Rows from block 12 of the image encoder of a small contrastive image-text model, named by matrix and row number. Rows with one number belong to one channel. Each number is 500 + 50 x the weight over its row's rms, rounded and kept within 0 to 999. All counts start at 0. Numbers have three digits each.
After each channel's rows are labels from the 100 images, of 14848, where the channel reaches its highest value: "strongest on" is what is common among them. Only what is clearly more common there than usual is listed. The data: drawn branching plants. In brackets: how many of the 100, against the usual share in percent.
# convs0: first 3x3 conv (encoder.blocks.12.convs.0.weight, 96x96x3x3, each kernel summed), inputs 0-95
# convs1: second 3x3 conv (encoder.blocks.12.convs.1.weight, 96x96x3x3, transposed, each kernel summed), outputs 0-95

convs0.9:539497553498545454507502490452482440542536471470514549499489519519499409553414485429440480559526466606487466554465479540518499526473550467433387537477567586427556580502535481463518534473547511506549486515458410496489634578493346541541572517473427512445492529496514587427470408454480456514
convs1.9:599443540490477498541494479537536511469449467579454462462487443502454517537463514526515573476570495502482509457513471545470471535498540520464400503470503542575473503459470612550518520502437604525478585509551491578430471435529420535511598465530592577404540502582518436368470622508527542477
strongest on: bare (82 vs 16.3); leaning left (44 vs 17.2)

convs0.22:455438531479457639510514482515482523442441497598487473520505439510482525446502583429515475499476482524532546442492559599423540451460505493436528513486623461470428428441493517389466452499444416615483511413473516465551500500413540539512512452501575478506438492505452430526536511506386443484
convs1.22:347545541488521485451404468471521537477474483513492446437490526472505474530512501491511495458499484599520451493504484352450502486506476548348415542498417435395501498524513430560521500484505565470516476382467475553442485475479425460515520469452395541475551496477509519493415437553574491465
strongest on: night (100 vs 20.6); green leaves (72 vs 16.5); leaning right (70 vs 16.6); branching: two-way forks (70 vs 42.9)

convs0.71:539584536502479473525504484506515372544457495457436569509570560602485441509479513518460501482506536375528548492473474441489556541515486542432601467489478491417516589511561527479381527439507456509596495472457480564367430541558526487482550512534519551416508528482476525576467567441496544559
convs1.71:545528400518413542560407464496506529462574459545485460384470490591421539422463426473503503472454527485451449403391429523607526471470442529535519473514598501557460498489481434566450434439437499420515507427510531442502431506444514462552479479428543505493526527451491493459543496567511459461
strongest on: spreading (100 vs 16.2); two-way forks (89 vs 42.9)

convs0.42:513485405398532478567407460479556426401456546529427508437500479500576480500461480587514514568453471481515581533625493570412551484455495430456537457482493525562555522480458511428525470501512455497428555555463468520444548520575556536495493542431403400526506519572552474571446481490489471519
convs1.42:483524553490479674523444530552431536510475533420516532542434513541493431482505564598435371478489526575474402469440439466504422496549486489577449532493428522498545454485434526534474527456506505667472468543457524489489519433523557497487510458532509480519388495517520489438442498536535476497
strongest on: leaning right (100 vs 16.6); night (53 vs 20.6); autumn leaves (38 vs 16.6)

convs0.93:494529513499497542445568491493560395505452465534460471476506447561441419623430471477464499459492514527488417557518521459622607525401483477501394513527479587474547567529492426592473478546532467466516509520504475466450509468540511510444486509456442516439458586479511520336438467481462468492
convs1.93:484473488535514582465450533494530512500516550506526518501541528482596522487423460584525498424493487436434484477482481513541390502436519514523454550379381572531470481490540585480503455508513504448498499545438479547514492363426373483511564510452549490427579450459580437382500467481542470517
strongest on: bare (100 vs 16.3); leaning right (77 vs 16.6); two-way forks (68 vs 42.9)

convs0.61:557502431476547494603513627498374507464584498447439527447443501608453453510495515470475525574504485541444365450517566455520425441515545476488565493497561517447492531474556399453473517480468511526557533440500441437494497466481466508482383447485533434477427508487522526385498514453507531506
convs1.61:515495504512507511533464469511553447519499536674468446515528499454475521527531490433511471515463494539461617439418398447530500479513487399527511478557540542489449445446454553494406525430410550490510505461438463525504469547679515484481468509525558540600514504462472474588536513455426479458
strongest on: spreading (100 vs 16.2); night (65 vs 20.6)

convs0.88:413442458468453468411438494525489485485434521494478512426477512447509498477500468561459436455470505472532585481544438590542479506459408443568449417492453437414464426543496419486534555521532520485506497469527456571541466475542519532515526464449434529528516493505477502615506424328367498496
convs1.88:529493495525453523641507544526532466490448457503618504539492437481523510409482492508570553496536523498498494554450517440395498589517486487519598491525534489544539470484486490487524499508565399566532443465415556447489486547455448501584413549503528425478457523549456457334470619500512488473
strongest on: leaning left (100 vs 17.2); three-way forks (96 vs 57.1)

convs0.18:549520454506412414631461532425600476540561501543541473464477487477494560505422614484533544434515528420547481497434431490487498489464434465461580515472618591469492488476535603439417476469487538479429533462551511456543486539522428497489466498447533573453586457502488475428507563549495519501
convs1.18:451563494498605548466423464514426465530428445431530491471524517586529494446520437403455513499448542500469430472461541400548483445467541519471373438486406409490521467501512460511535496487505461519467507403438415517514524398508559456504582474437526470526443568496558441548404485541472456493
strongest on: spreading (100 vs 16.2); autumn leaves (36 vs 16.6)

convs0.40:481503535600443524419526485499417475488441546448485482438486488419485562539537430542464559540425472504482611474514491603538509497542541475541597448501514426370561463482471494527514469470508469520501578471499505538540443517600516567538539565593522618523561572515477439611506486469485517483
convs1.40:560504457569512505404526532507467411538425394447470506523563475544532475498474513536525480465410519529523400523537467442470474509437585614474405492402562499538415514500494485515560440594519497457497390506461488464541510433421532458500508479515548472443449457501496424435522401566554475466
strongest on: drooping (99 vs 16.7)

convs0.58:543512493471459500485505491500502461445402515526506445404477532536502518534560597463470420518479449559568559578479603468546523521479491466468560468596561516398501489513490568486524459491492405386473594554483510551543472536549539546458484503522547548539470516436554520537421464459671551502
convs1.58:418509463512497467404564602469396494539542505460434643459489472502487506425475443457413429486464458443442435533420519459527494553557454508544417466432466511500448480452569462466491536577460567620493551515544490535545516503498526524418522482500547515520503557461592446494468421441474538481
strongest on: narrow (100 vs 16.7); night (85 vs 20.6)

convs0.53:485448441533478415515606456504581493435478486460453531514422479464475429493476496590549476488500517570491448480582496501443485481501467477530641513536461502564502547494515448454502478468457526428433456565495514460377478497462436553450543465479541381422465442495523453430463447604537456601
convs1.53:531435448526526499484454450535382523495478553510504474463458510497535495522519514550495555537530473496526560550485456525544548359392524493485403451402538464450425483509535502505481533545477435325543587451520464523558488587561531468543512443480476473501575448590604477548463455517513473468
strongest on: leaning right (100 vs 16.6); autumn leaves (47 vs 16.6); red berries (45 vs 16.8)

convs0.34:480585461387419477571451466518528486502384482482494514472490443648481425498556508463470518534555551448529568509468504522473502517516486351514490461498471542531549398550536524538466448540511474490381514540460531619519558514573547500477482555507548437477544489514533492551464538468439488598
convs1.34:535553462517535556630421438459521465552634526508425444472493529639412625467436467474512491495457514517528442394443442457563454528478523390546510528513500526501567568451532547461512511483488566524479506496552502421480516469483497547418451440526523465476503446493578463454508510503537449514
strongest on: spreading (100 vs 16.2)